config.yaml
model: "image classifier"
dataset: "close-ups of made-up surfaces with and without defects"
train_examples: 203450
image_size: 48
crop_scale_min: 1
horizontal_flip: true
translate: 0.12
targets: ["defect"]
num_classes: 9
arch: "vit"
norm: "layernorm"
norm_position: "pre"
hidden_act: "gelu"
head_dim: 64
fused_qkv: true
bias: "all"
qk_norm: false
parallel_block: false
moe: "soft"
drop_path: 0.15
num_experts: 16
moe_every: 1
expert_mlp_ratio: 0.5
slots_per_expert: 1
shared_expert: false
patch_size: [6, 6]
layers: 12
width: 320
positions: "learned"
pooling: "class_token"
label_smoothing: 0.2
loss: "cross_entropy"
head_dropout: 0.2
residual_init: "scaled_by_depth"
optimizer: "soap"
beta2: 0.99
learning_rate: 0.0015
beta1: 0.95
shampoo_beta: 0.99
eps: 1e-08
precondition_frequency: 25
max_precond_dim: 1024
one_sided: false
adamw_lr_other_params: 0.0027
cautious_weight_decay: true
ema_decay: 0.99
max_steps: 18200
batch_size: 64
epochs: 5.7
lr_schedule: "linear"
final_lr_fraction: 0
warmup_steps: 910
weight_decay: 0.3
adamw_weight_decay_other_params: 0.05
Rows from block 6 of a small image classifier, named by matrix and row number. Rows with one number within an expert belong to one neuron, the router's apart. Each number is 200 + 40 x the weight over its row's rms, rounded and kept within 0 to 999. All counts start at 0.
Before each expert's rows are labels from the 100 images, of 14976, where the router gives the expert most weight on average: "place" is the part of the image that holds the peak. Only what is clearly more common there than usual is listed. The data: close-ups of made-up surfaces with and without defects. In brackets: how many of the 100.
# router: slot weights (model.blocks.6.mlp.router.weight, 16x320, trained with AdamW), inputs 160-319
# up: expert up (model.blocks.6.mlp.up, 16x160x320), inputs 160-319
# down: expert down (model.blocks.6.mlp.down, 16x320x160, transposed), outputs 160-319

# expert 4
place: top left (68)
router.4,189,147,221,219,172,238,139,161,169,216,210,148,181,218,184,173,221,161,197,203,297,182,177,187,178,271,267,143,136,199,166,226,253,256,242,150,264,114,229,142,131,206,233,195,251,171,226,246,193,197,244,187,220,163,215,250,150,118,171,218,202,197,178,190,215,294,254,185,231,217,199,298,261,248,214,190,207,252,173,189,240,247,136,210,178,254,113,234,261,229,126,276,148,166,231,121,199,167,182,175,220,183,159,176,218,210,142,247,202,250,204,242,183,145,157,188,275,176,133,167,253,119,207,167,147,149,170,229,253,220,177,239,291,180,193,191,227,169,133,187,186,157,166,246,253,263,204,211,169,231,224,228,154,177,268,167,226,211,218,181
up.0,211,257,162,190,272,198,210,152,259,188,215,201,166,202,277,153,249,234,172,200,175,236,243,241,247,207,213,257,238,216,210,238,273,206,230,272,215,147,210,229,222,215,241,217,155,178,254,235,188,292,233,264,149,184,227,220,163,157,218,208,157,188,155,213,193,151,210,228,184,208,144,232,175,230,200,190,219,223,223,217,214,138,187,245,194,150,247,215,229,210,192,251,244,233,186,138,168,189,226,201,271,286,206,281,214,180,307,219,209,244,171,230,192,249,259,178,140,217,235,225,234,189,218,241,124,225,174,134,156,214,220,190,184,234,270,221,165,263,205,113,130,198,241,243,129,168,213,302,189,203,208,123,217,227,206,245,151,205,181,194
down.0,155,182,202,202,267,178,213,242,290,133,146,203,235,123,209,202,214,273,261,221,164,204,156,141,197,170,244,180,260,270,249,143,177,210,237,198,159,218,187,176,243,238,212,230,220,176,170,195,164,188,149,179,103,232,148,233,181,254,205,257,197,238,197,215,163,219,206,200,203,87,183,158,198,202,263,153,204,266,179,177,201,156,190,205,256,175,206,189,267,197,206,100,264,220,227,154,224,198,204,225,222,190,150,200,267,265,199,177,207,158,147,238,179,211,183,218,180,137,238,254,154,191,213,259,231,238,222,184,246,234,274,214,210,215,211,151,204,236,143,207,186,241,210,124,229,135,246,290,239,111,234,165,175,197,164,183,205,197,266,195
up.1,236,189,200,237,231,186,281,205,241,158,222,198,192,216,255,241,188,201,207,227,178,217,200,291,280,175,129,215,196,174,154,172,150,196,240,194,172,160,169,213,191,160,243,217,165,174,194,203,201,223,262,179,95,193,228,166,221,264,231,252,238,106,177,197,168,225,184,216,162,230,185,206,142,196,228,171,153,213,158,145,44,203,242,178,239,229,183,129,81,300,252,225,223,243,190,151,181,160,183,198,190,246,145,181,123,205,181,195,209,224,223,222,220,213,165,156,240,177,172,203,154,206,181,158,236,245,234,140,112,282,210,207,259,180,183,221,203,174,225,206,190,184,231,187,183,285,163,249,239,131,214,197,214,224,221,136,203,161,160,202
down.1,276,199,183,227,241,113,183,189,147,288,182,214,204,200,243,173,186,259,219,182,252,286,240,224,271,203,146,257,243,279,175,191,202,262,212,242,236,252,148,109,253,199,255,218,220,211,197,244,210,251,154,251,157,226,205,166,206,248,214,161,275,231,214,247,199,200,159,226,194,206,197,177,202,209,223,188,193,189,195,213,154,180,186,137,185,246,227,226,215,153,186,205,242,256,229,136,220,202,186,183,271,171,169,319,217,168,148,196,174,202,226,216,172,184,185,260,190,204,182,136,211,232,205,226,280,217,152,273,211,159,147,198,163,222,232,226,168,149,247,210,175,199,171,244,167,172,215,167,159,206,99,185,195,167,205,211,245,96,187,243
up.2,166,245,211,170,197,230,257,201,270,157,225,206,183,223,301,158,239,193,264,199,172,173,243,214,233,150,146,175,110,283,262,259,123,290,208,273,155,140,214,264,172,190,138,101,250,141,204,255,211,244,207,243,152,226,245,242,181,211,233,99,167,107,217,269,166,206,164,159,181,206,188,192,194,194,181,209,179,187,189,176,138,178,223,199,153,205,206,226,256,184,303,210,145,220,199,317,166,189,139,154,164,169,223,221,230,234,225,231,195,205,281,164,254,272,176,206,222,190,212,273,201,205,226,169,192,150,253,156,241,222,192,194,198,117,184,125,272,177,226,171,123,157,237,210,165,238,206,197,213,152,230,134,210,106,215,184,176,174,181,202
down.2,165,193,165,212,183,152,260,235,206,201,182,206,151,163,272,143,179,166,233,245,146,219,213,168,174,267,221,174,82,165,202,216,186,285,207,193,195,212,245,302,203,237,228,200,148,266,182,187,223,240,178,218,207,230,221,206,269,177,152,131,142,164,174,253,175,143,224,147,210,142,212,194,211,192,229,221,192,242,196,233,151,183,175,210,278,215,155,195,220,180,145,192,175,208,216,176,220,178,226,239,160,170,153,173,173,179,194,214,118,207,201,191,218,136,200,180,190,226,149,86,178,160,236,201,281,185,229,287,200,186,192,229,194,201,195,241,193,108,212,157,194,200,202,221,219,247,204,168,152,106,201,201,313,203,182,196,126,220,219,240
up.3,186,144,153,231,113,253,127,165,265,82,175,230,242,236,231,175,165,144,178,306,261,217,192,221,141,147,180,205,165,232,115,160,139,157,226,242,251,156,203,155,143,184,226,261,201,236,193,225,241,193,238,232,172,205,234,257,233,228,202,203,210,221,220,193,193,261,182,170,140,220,226,168,231,256,205,208,203,200,264,265,182,261,137,136,186,229,209,252,196,193,205,176,172,244,242,79,154,204,247,171,244,149,238,209,157,212,154,131,238,200,172,193,229,104,191,237,189,160,85,173,253,179,203,210,216,209,223,191,202,222,234,274,181,246,218,241,288,172,204,238,141,184,194,128,193,270,204,211,160,153,129,249,160,212,182,152,169,228,169,265
down.3,231,111,213,200,245,164,246,175,133,206,239,159,192,218,176,234,206,198,251,250,191,204,170,195,184,199,205,158,172,170,165,187,143,230,212,131,205,223,236,150,268,234,240,101,214,192,172,229,181,215,139,183,165,142,224,223,126,217,202,152,179,205,197,200,181,222,136,219,157,214,217,217,192,245,197,206,171,253,226,217,216,141,217,246,250,187,211,157,212,250,202,218,168,212,207,233,269,224,212,182,170,199,173,202,155,172,189,232,184,213,228,211,190,146,244,197,240,170,203,206,155,249,190,205,169,260,192,184,216,193,219,117,224,202,156,175,155,163,212,252,206,194,215,185,137,183,183,186,87,269,202,179,262,188,138,240,225,187,178,236
up.4,229,218,97,210,185,156,214,144,191,157,140,241,191,185,197,211,166,187,241,201,133,245,162,170,231,214,215,202,197,207,190,154,187,210,220,290,204,239,237,199,195,234,238,73,173,249,205,205,248,222,156,153,221,139,171,257,156,147,209,285,237,215,152,202,207,227,83,191,197,217,202,126,195,212,236,190,186,210,217,209,217,220,231,252,190,199,163,223,139,181,207,263,179,186,238,177,195,209,187,179,175,207,211,235,232,269,125,190,150,162,211,137,201,167,184,185,188,215,209,221,183,289,266,253,197,207,222,173,199,222,191,174,226,213,193,164,219,189,212,237,165,168,292,186,201,205,220,188,155,164,225,160,219,189,85,240,220,144,268,193
down.4,161,184,220,214,283,206,193,172,194,250,209,174,175,212,206,203,148,197,286,197,199,214,206,233,188,201,170,181,255,235,161,168,203,200,228,278,241,246,224,209,182,222,179,205,229,291,123,204,196,239,251,205,214,201,197,222,177,196,228,275,218,189,222,217,197,221,135,213,178,226,185,227,211,216,154,221,156,266,192,221,305,238,306,206,91,187,172,221,196,126,212,159,196,237,217,207,152,155,308,173,163,184,173,209,292,261,225,156,214,209,189,185,232,242,158,299,265,241,133,207,200,231,84,151,182,288,247,185,137,134,116,157,209,255,189,221,175,220,232,208,165,253,185,209,189,161,220,238,184,173,214,171,171,134,179,171,202,179,206,224
up.5,176,197,153,249,187,212,199,177,218,188,223,253,144,206,161,176,199,185,198,237,218,140,201,156,207,245,150,178,86,205,216,214,260,191,224,193,197,181,187,157,256,262,184,138,287,135,329,209,214,173,170,145,242,286,180,218,152,240,239,121,139,217,164,248,204,224,230,145,184,198,232,215,218,151,166,206,224,210,137,116,234,235,231,130,234,198,233,241,174,150,108,138,187,195,206,145,225,216,231,197,212,247,189,228,185,140,195,210,243,166,200,216,211,256,122,215,125,202,217,198,219,166,173,256,219,144,153,182,274,182,189,177,194,114,199,244,158,170,195,146,182,214,259,183,201,245,232,171,256,209,215,258,206,202,155,227,272,183,192,226
down.5,112,259,191,206,169,178,237,205,273,154,254,198,250,190,153,244,183,121,267,163,218,295,202,197,186,233,240,188,207,134,202,219,143,176,186,181,209,200,213,260,215,200,145,222,183,220,215,130,298,217,184,199,286,213,237,229,225,198,216,214,234,140,174,170,199,255,187,180,213,182,204,187,176,241,231,29,184,250,257,250,175,205,151,244,255,141,174,186,226,248,200,238,187,98,228,206,154,198,244,232,242,125,166,168,111,205,219,224,164,233,136,247,154,155,207,156,224,171,187,249,196,244,225,205,233,206,187,195,169,226,193,227,246,176,229,175,277,285,129,194,202,214,204,225,248,226,231,166,166,172,206,214,193,187,214,157,72,217,301,189

# expert 14
place: top left (35)
router.14,290,212,182,203,245,245,245,259,146,240,188,255,183,242,263,210,192,199,168,196,250,164,217,244,207,185,162,222,208,149,251,146,187,180,221,190,127,274,176,203,147,195,223,191,178,187,185,191,258,121,142,215,185,212,230,203,248,169,211,213,164,176,172,176,283,133,251,195,176,254,218,190,235,166,185,225,219,182,156,213,159,218,185,252,183,245,232,278,225,189,218,194,246,255,200,246,138,281,119,179,140,176,250,144,179,176,180,134,238,229,206,237,126,218,180,135,163,203,266,221,212,170,157,204,281,146,161,250,174,262,153,242,179,214,187,249,208,133,224,162,159,231,179,197,238,253,212,144,186,202,248,237,204,142,170,276,203,200,176,246
up.0,191,180,198,210,151,247,175,155,209,229,149,173,194,241,196,244,227,186,231,178,140,193,180,226,208,218,250,205,144,160,187,195,203,284,222,193,217,160,200,276,219,138,190,149,231,143,158,185,215,173,206,240,230,287,199,175,223,163,212,183,216,177,284,222,285,176,223,233,247,210,245,218,211,230,242,223,286,209,180,229,208,226,142,263,210,223,182,171,209,195,159,261,214,202,222,241,223,225,229,206,164,167,224,209,235,153,210,238,157,187,204,139,182,183,226,228,168,198,167,200,123,241,240,201,201,198,192,200,196,204,233,190,150,135,180,209,173,143,170,200,212,151,218,175,191,109,180,204,138,209,115,265,175,234,208,228,144,159,157,163
down.0,243,252,229,233,175,199,172,248,224,92,203,246,144,167,221,238,196,158,154,160,167,246,262,188,163,124,212,188,185,112,221,168,212,186,187,202,188,225,193,201,225,181,243,242,177,209,189,168,180,226,172,215,199,243,178,247,249,250,181,183,141,236,153,239,283,263,142,151,251,167,169,171,173,208,207,216,199,206,128,163,146,212,167,202,201,202,175,259,254,240,169,169,205,173,135,155,181,167,160,211,242,143,284,193,181,231,221,202,227,262,209,209,168,215,200,188,212,189,186,176,157,220,204,192,216,199,207,217,191,173,156,174,214,218,194,263,284,163,187,175,208,173,239,108,194,223,247,160,224,199,184,193,170,110,171,208,215,142,127,227
up.1,235,217,233,166,285,153,230,232,184,222,189,233,230,163,194,152,151,197,181,157,184,209,214,141,169,163,216,204,155,161,175,184,231,154,175,145,137,162,218,274,270,297,252,180,273,170,118,236,180,198,222,219,270,260,211,201,219,232,157,238,189,192,215,205,289,116,155,243,161,140,216,164,190,211,143,209,189,233,204,184,206,226,172,186,179,195,229,224,247,117,215,164,208,239,203,249,250,211,256,206,211,249,246,174,205,227,216,295,295,211,248,196,263,195,223,223,231,159,160,186,209,238,139,192,209,239,133,177,171,211,166,133,189,200,170,219,88,203,232,299,167,224,182,169,168,286,116,169,169,287,186,254,226,214,220,101,246,211,155,222
down.1,197,140,183,201,161,226,206,246,232,168,231,169,186,190,150,160,213,179,190,271,274,130,237,248,207,159,154,219,148,191,219,140,173,157,171,155,178,168,193,192,204,193,207,180,190,211,170,275,137,199,137,204,286,258,231,192,211,196,149,167,204,215,196,208,246,138,185,206,212,222,244,298,231,190,149,169,220,192,231,183,161,191,280,237,179,238,240,182,224,224,117,185,232,216,179,167,136,188,268,168,138,190,123,188,196,162,214,164,241,91,208,154,204,166,146,117,197,173,180,258,231,150,247,180,135,138,187,184,247,209,116,244,216,206,172,181,226,213,144,188,181,217,186,205,238,221,225,114,182,172,217,218,179,219,124,198,225,222,173,174
up.2,190,199,184,217,195,213,192,250,293,173,238,258,177,162,208,158,104,230,271,187,206,156,199,153,197,161,195,202,164,236,172,157,269,226,153,123,154,285,218,169,182,201,181,284,197,264,276,176,194,233,209,194,227,204,204,231,194,223,219,134,170,242,213,200,203,165,216,209,236,234,164,191,168,184,185,189,253,187,190,182,195,181,168,224,198,217,254,206,249,235,243,208,182,195,220,241,212,200,196,290,270,215,214,205,157,103,218,257,194,205,222,187,305,185,279,229,191,221,171,270,170,187,207,285,201,186,145,139,215,169,170,136,266,159,173,218,195,147,207,166,148,184,216,144,144,118,153,186,191,206,228,211,207,235,183,140,167,246,215,240
down.2,258,147,172,176,206,202,278,216,178,232,213,184,196,210,224,194,244,112,190,252,231,284,155,157,257,177,131,196,222,196,208,232,203,143,112,200,153,226,206,217,181,179,206,150,216,214,237,234,228,152,206,135,207,133,217,198,238,206,217,225,280,220,277,303,200,235,199,185,110,181,177,153,251,120,249,143,225,208,223,218,248,208,189,178,184,102,246,202,230,227,197,220,243,146,242,207,229,173,219,212,301,243,129,190,177,214,194,200,143,223,199,166,200,205,242,174,179,212,172,232,141,221,203,158,199,222,227,225,143,153,230,227,218,125,234,138,172,258,267,245,156,220,200,202,197,222,152,106,201,144,227,272,224,240,132,157,203,286,218,188
up.3,166,217,231,145,152,216,193,141,206,146,247,192,191,234,170,165,222,250,250,182,185,231,170,214,166,123,178,186,227,239,258,124,153,218,169,199,198,191,226,167,155,257,246,214,223,285,199,115,217,200,220,151,252,205,141,208,201,169,199,121,169,145,230,206,175,91,191,183,194,220,260,245,221,248,180,212,228,232,183,230,131,174,217,173,201,203,208,259,204,233,162,186,218,176,229,218,223,146,231,246,224,242,275,180,222,231,236,201,154,205,205,207,132,197,197,165,203,208,228,136,264,155,169,175,165,210,183,171,281,215,230,262,174,166,242,144,189,147,163,205,166,200,192,171,202,218,159,182,149,234,131,221,252,167,217,208,90,236,222,233
down.3,201,106,152,246,173,268,157,165,214,257,153,254,239,178,181,145,253,235,179,190,187,241,287,171,220,211,200,200,174,228,147,124,151,149,222,196,214,247,166,255,167,210,197,181,167,199,218,207,121,182,195,241,76,158,129,179,220,195,273,148,200,216,260,229,190,236,188,172,179,250,218,201,167,123,202,197,208,193,252,201,289,173,247,192,226,225,169,196,217,184,197,120,76,251,205,211,252,238,250,177,152,179,239,249,229,241,224,209,116,189,283,252,171,201,219,169,187,209,187,236,179,162,144,171,218,198,218,200,213,251,185,137,201,196,217,127,255,192,262,109,206,233,187,221,216,204,187,252,210,192,115,197,236,234,183,266,178,200,148,217
up.4,155,204,181,281,166,296,247,268,276,137,145,221,200,141,202,192,181,166,181,303,225,199,217,209,222,241,254,250,204,217,229,217,166,173,275,200,190,213,248,195,220,232,267,178,221,184,161,152,217,253,234,205,202,216,208,220,236,225,144,193,185,169,195,239,271,239,202,229,204,162,176,196,175,158,194,188,285,256,160,192,183,198,217,178,234,136,217,255,179,157,169,217,225,150,190,177,248,175,261,148,244,213,218,198,254,199,204,218,179,225,278,217,183,219,133,209,244,326,170,213,164,190,145,195,205,182,214,185,246,191,230,192,134,196,180,167,184,165,205,256,174,232,258,193,241,232,211,218,245,213,162,185,234,203,253,210,182,159,185,156
down.4,276,206,139,183,184,197,231,189,95,169,201,241,220,130,156,260,235,223,171,263,207,159,214,155,174,181,164,169,203,165,204,203,246,248,193,157,210,207,210,237,256,230,167,198,245,150,172,298,210,125,157,234,166,139,246,238,178,208,249,230,209,213,295,217,188,178,170,172,253,178,187,220,171,227,231,148,230,245,181,219,142,224,170,204,256,175,233,259,206,203,189,207,169,160,243,207,247,145,154,207,162,179,196,137,194,202,198,118,196,170,234,229,130,213,252,153,175,163,185,199,228,156,200,194,194,124,188,163,224,199,221,194,341,218,126,190,226,172,105,152,128,162,205,223,203,191,149,192,208,231,238,202,214,176,218,160,168,158,181,126
up.5,163,173,165,124,120,171,235,213,192,216,164,241,165,207,125,102,210,210,195,107,189,238,150,159,203,169,208,223,239,209,186,144,187,184,247,211,222,181,160,214,209,187,260,176,143,166,201,118,267,179,148,301,190,182,233,176,200,180,213,174,225,190,187,247,165,143,152,218,166,196,144,205,271,206,273,205,215,149,173,148,238,156,199,153,227,226,197,248,222,110,149,202,159,158,211,265,196,201,270,223,227,190,199,219,293,142,183,269,209,134,160,244,160,211,201,182,160,139,196,214,170,191,183,139,176,217,207,211,231,212,205,204,133,201,189,228,207,217,211,216,178,163,237,185,164,132,197,193,198,199,184,194,186,160,178,266,268,168,183,169
down.5,214,156,301,185,180,184,295,176,227,216,158,224,217,208,248,185,219,227,137,176,177,158,172,151,186,135,241,243,171,205,225,210,180,191,222,270,212,213,147,221,180,200,91,243,195,275,177,212,117,296,206,214,209,149,210,179,229,203,199,185,181,153,151,219,214,181,169,216,231,101,218,217,168,161,196,267,187,177,273,184,254,277,244,228,214,220,178,159,194,175,196,90,252,131,169,264,185,213,261,277,237,176,232,238,173,264,234,171,171,176,199,199,157,215,184,191,137,208,168,198,190,252,200,207,178,202,181,193,193,167,207,106,143,172,173,229,265,146,244,242,208,199,79,222,228,210,207,163,204,247,234,192,187,197,186,227,214,234,123,223

# expert 13
place: middle left (26); middle right (25)
router.13,161,237,231,216,203,118,245,266,231,210,234,204,189,165,228,194,177,271,252,178,175,219,215,166,284,134,208,257,218,150,225,243,157,222,236,183,121,161,175,156,258,264,226,145,190,232,158,114,164,203,142,239,121,136,223,177,238,185,182,233,191,239,188,178,197,149,215,253,226,194,253,200,207,198,237,249,178,152,255,151,172,143,227,276,132,195,209,237,179,247,189,140,181,165,221,276,263,159,182,138,259,229,213,186,155,221,189,191,271,150,193,109,221,177,159,262,190,195,160,209,247,284,173,179,190,163,204,185,177,125,167,171,179,124,189,167,244,209,218,176,164,193,170,241,176,216,242,147,138,229,144,201,143,206,197,171,254,227,153,193
up.0,178,265,238,182,244,227,215,203,185,172,185,219,228,169,234,248,155,158,247,201,176,212,200,194,189,231,193,257,242,227,179,262,224,167,238,242,257,207,112,277,191,214,173,290,299,270,267,233,200,213,141,236,254,226,184,193,205,152,207,117,231,216,220,201,214,143,147,162,206,194,185,258,169,184,111,175,223,176,165,191,216,203,171,217,95,194,204,157,133,212,163,132,206,108,191,187,230,227,218,151,194,155,184,196,114,196,156,233,196,168,211,165,184,147,192,194,179,184,209,194,217,177,241,201,237,239,90,144,215,217,217,137,185,172,208,175,213,253,204,209,245,185,192,169,128,113,196,212,249,181,221,210,186,251,135,232,252,179,149,266
down.0,194,176,175,194,191,202,222,214,160,123,242,183,162,175,191,296,160,274,132,220,212,176,163,174,188,139,225,211,191,180,222,191,258,265,224,161,139,225,252,216,197,285,228,197,147,256,177,176,210,206,223,187,225,207,144,226,165,208,167,176,187,297,260,186,186,184,219,223,232,270,179,169,227,161,199,215,196,191,219,211,211,216,231,184,118,227,243,121,243,234,192,261,199,202,299,279,235,204,272,263,118,160,113,190,244,271,192,189,241,228,221,275,159,241,224,160,254,200,204,220,231,257,135,154,222,206,198,233,213,205,182,249,236,187,159,153,189,183,203,146,194,208,147,172,150,182,191,174,135,239,234,218,219,221,143,171,181,183,179,204
up.1,197,233,143,174,221,184,89,189,258,147,238,156,268,210,304,212,121,190,290,206,196,167,182,206,206,251,115,164,236,193,165,143,188,213,210,199,143,185,282,217,215,245,166,252,201,162,183,195,222,213,144,192,241,194,211,203,200,223,191,322,216,216,208,247,150,231,156,202,176,205,267,115,246,138,261,150,147,208,165,161,258,210,184,196,136,180,156,220,200,255,251,212,241,178,179,205,223,159,232,210,204,233,190,215,183,120,136,195,195,208,209,272,140,198,88,200,200,181,208,188,272,239,248,156,184,202,208,157,237,185,244,231,222,145,133,192,213,240,241,198,221,199,157,235,264,301,198,196,251,183,203,152,173,211,223,167,136,199,195,178
down.1,225,209,201,175,251,213,212,170,132,259,170,286,234,167,164,174,238,155,207,260,214,135,184,180,244,186,115,182,200,194,203,175,201,213,240,205,180,250,213,229,185,187,275,209,167,197,220,189,172,118,157,192,198,225,198,196,210,250,170,216,227,207,237,230,245,315,224,197,268,242,221,230,248,218,177,189,213,104,249,224,169,262,198,158,256,210,193,242,198,198,136,215,167,270,178,166,141,230,207,236,144,205,213,175,206,182,223,179,177,223,187,172,207,216,243,172,153,183,242,286,168,143,235,163,241,209,246,279,226,226,116,199,162,196,201,217,176,152,204,143,168,198,166,207,85,204,194,250,159,257,177,161,205,210,254,289,218,199,161,281
up.2,263,253,229,187,158,180,190,181,250,248,215,185,234,172,189,242,214,215,262,169,145,248,243,201,324,180,108,257,272,197,152,244,189,179,201,297,240,189,191,155,211,214,196,253,269,239,180,152,202,269,167,266,205,214,157,191,210,181,139,118,248,195,194,249,144,242,136,196,208,181,218,225,203,227,200,177,202,211,187,193,179,146,137,265,151,200,222,231,154,217,185,125,202,266,193,194,184,192,288,249,240,232,146,177,252,259,190,192,178,160,214,188,192,197,178,166,234,153,229,197,242,199,173,244,208,269,249,169,201,187,221,200,196,188,179,82,142,247,298,202,198,198,250,216,178,159,155,163,223,172,109,141,179,199,168,200,287,208,247,186
down.2,259,179,171,243,233,231,227,210,189,201,177,179,142,195,211,185,123,164,199,200,241,155,194,178,194,182,201,91,160,173,140,212,148,186,173,193,263,185,182,236,190,256,257,212,157,228,213,235,201,241,172,195,221,216,201,211,200,159,192,225,207,178,190,193,278,248,217,305,190,174,220,178,238,180,196,190,171,147,195,186,170,246,189,155,217,201,247,185,181,191,200,223,92,169,221,222,201,240,109,225,200,185,222,196,186,165,177,262,221,208,266,176,216,189,183,194,259,205,184,188,279,132,209,130,179,206,192,231,199,247,181,231,164,171,152,205,178,235,208,244,115,286,226,165,227,269,175,195,149,231,254,262,199,208,219,246,181,259,203,183
up.3,180,120,187,205,208,170,165,220,213,220,204,212,180,213,219,282,130,109,184,210,287,160,152,201,217,242,195,243,229,165,164,148,161,183,192,169,163,193,190,182,211,176,186,169,164,234,173,152,244,183,124,197,123,155,204,197,222,204,198,263,233,181,237,202,105,261,165,202,201,202,285,135,236,273,197,213,254,244,241,215,200,183,245,270,188,214,152,181,285,254,207,228,137,143,171,182,207,175,231,168,193,184,188,241,247,233,216,233,143,193,161,239,235,171,199,136,196,187,215,227,129,241,201,303,252,208,192,202,174,195,185,226,189,139,171,225,219,195,178,225,160,193,76,99,168,203,239,209,236,173,172,180,231,232,155,147,312,167,214,245
down.3,197,231,169,216,195,247,184,174,203,172,194,153,166,200,208,165,143,185,195,232,232,191,234,216,130,223,229,234,200,154,225,172,231,197,170,180,130,186,182,157,255,211,198,228,242,125,222,246,170,238,206,178,215,113,237,250,174,189,222,168,128,272,204,243,285,164,309,164,202,111,220,239,241,223,200,181,241,225,209,239,219,129,79,217,207,200,148,265,213,212,250,208,195,178,227,221,237,216,207,198,226,222,184,212,160,174,197,146,220,187,188,278,201,129,194,230,233,262,160,175,266,174,202,187,134,145,198,265,228,215,205,259,177,218,167,184,141,192,165,118,213,227,122,239,235,151,136,187,200,182,142,183,202,289,234,206,210,205,186,173
up.4,201,137,229,238,169,163,161,223,229,146,190,276,198,216,195,231,283,153,199,207,172,176,195,231,221,205,214,104,178,136,238,165,258,96,191,207,203,207,269,187,255,175,211,170,300,186,247,242,209,146,226,190,186,249,240,214,290,223,156,194,141,126,266,217,198,222,203,134,178,195,176,186,160,204,238,157,212,241,278,137,191,297,129,235,169,162,191,179,174,165,251,233,218,200,190,207,216,99,166,203,157,196,175,259,186,249,208,178,222,190,235,173,176,128,192,173,163,273,221,159,167,197,191,250,247,194,199,144,221,180,272,216,130,257,158,221,218,205,212,184,174,270,214,193,237,185,233,126,245,140,214,182,192,170,191,179,64,199,260,245
down.4,209,220,163,184,225,244,212,253,248,225,261,193,196,171,166,203,185,153,211,237,224,202,246,152,241,178,207,264,297,189,135,188,208,254,187,176,179,245,186,211,149,181,231,197,153,218,216,159,258,200,218,187,224,167,239,186,210,201,227,215,245,224,178,178,150,149,167,246,258,244,154,201,203,187,226,220,142,203,174,231,188,167,282,213,219,191,171,174,159,171,153,185,244,222,217,193,235,243,212,106,180,185,276,169,167,148,202,196,258,182,240,202,133,292,226,218,225,160,233,271,244,240,171,195,203,174,143,193,155,146,312,214,223,151,216,175,253,212,213,205,123,179,241,222,191,188,227,154,179,204,184,209,241,165,303,242,259,180,228,237
up.5,180,218,180,203,190,263,186,226,162,262,208,188,178,219,222,137,209,183,161,267,186,238,194,186,165,206,99,217,217,139,158,245,229,172,139,189,192,234,161,145,205,212,242,234,262,197,250,222,210,194,188,222,224,205,237,167,172,241,259,123,157,222,240,218,164,118,170,242,181,169,188,224,204,164,230,174,186,217,145,188,152,208,181,173,255,162,171,230,118,226,203,223,203,184,141,279,204,182,183,182,196,186,237,225,181,159,238,253,231,147,243,220,223,164,210,184,223,144,191,153,238,170,121,173,214,195,234,217,196,161,181,217,202,169,206,216,200,169,230,264,168,280,201,134,214,261,212,104,96,196,231,143,229,221,180,184,264,180,226,215
down.5,193,166,189,243,112,212,214,146,178,200,209,248,232,218,167,200,159,196,280,227,161,205,175,174,165,293,126,263,194,196,227,205,182,236,255,161,164,208,171,204,168,178,211,237,229,220,174,173,193,269,227,155,198,214,162,213,205,210,173,209,211,214,210,169,217,278,239,181,215,126,154,168,271,224,194,233,272,196,233,263,295,160,204,237,210,202,134,195,203,153,153,107,147,229,228,182,187,144,244,179,196,224,221,175,216,216,208,254,58,213,224,178,172,318,177,271,257,212,173,229,266,235,212,172,171,291,198,275,234,170,233,164,189,160,167,248,260,237,182,196,139,224,211,151,68,183,171,182,229,214,118,225,219,157,133,147,158,223,172,185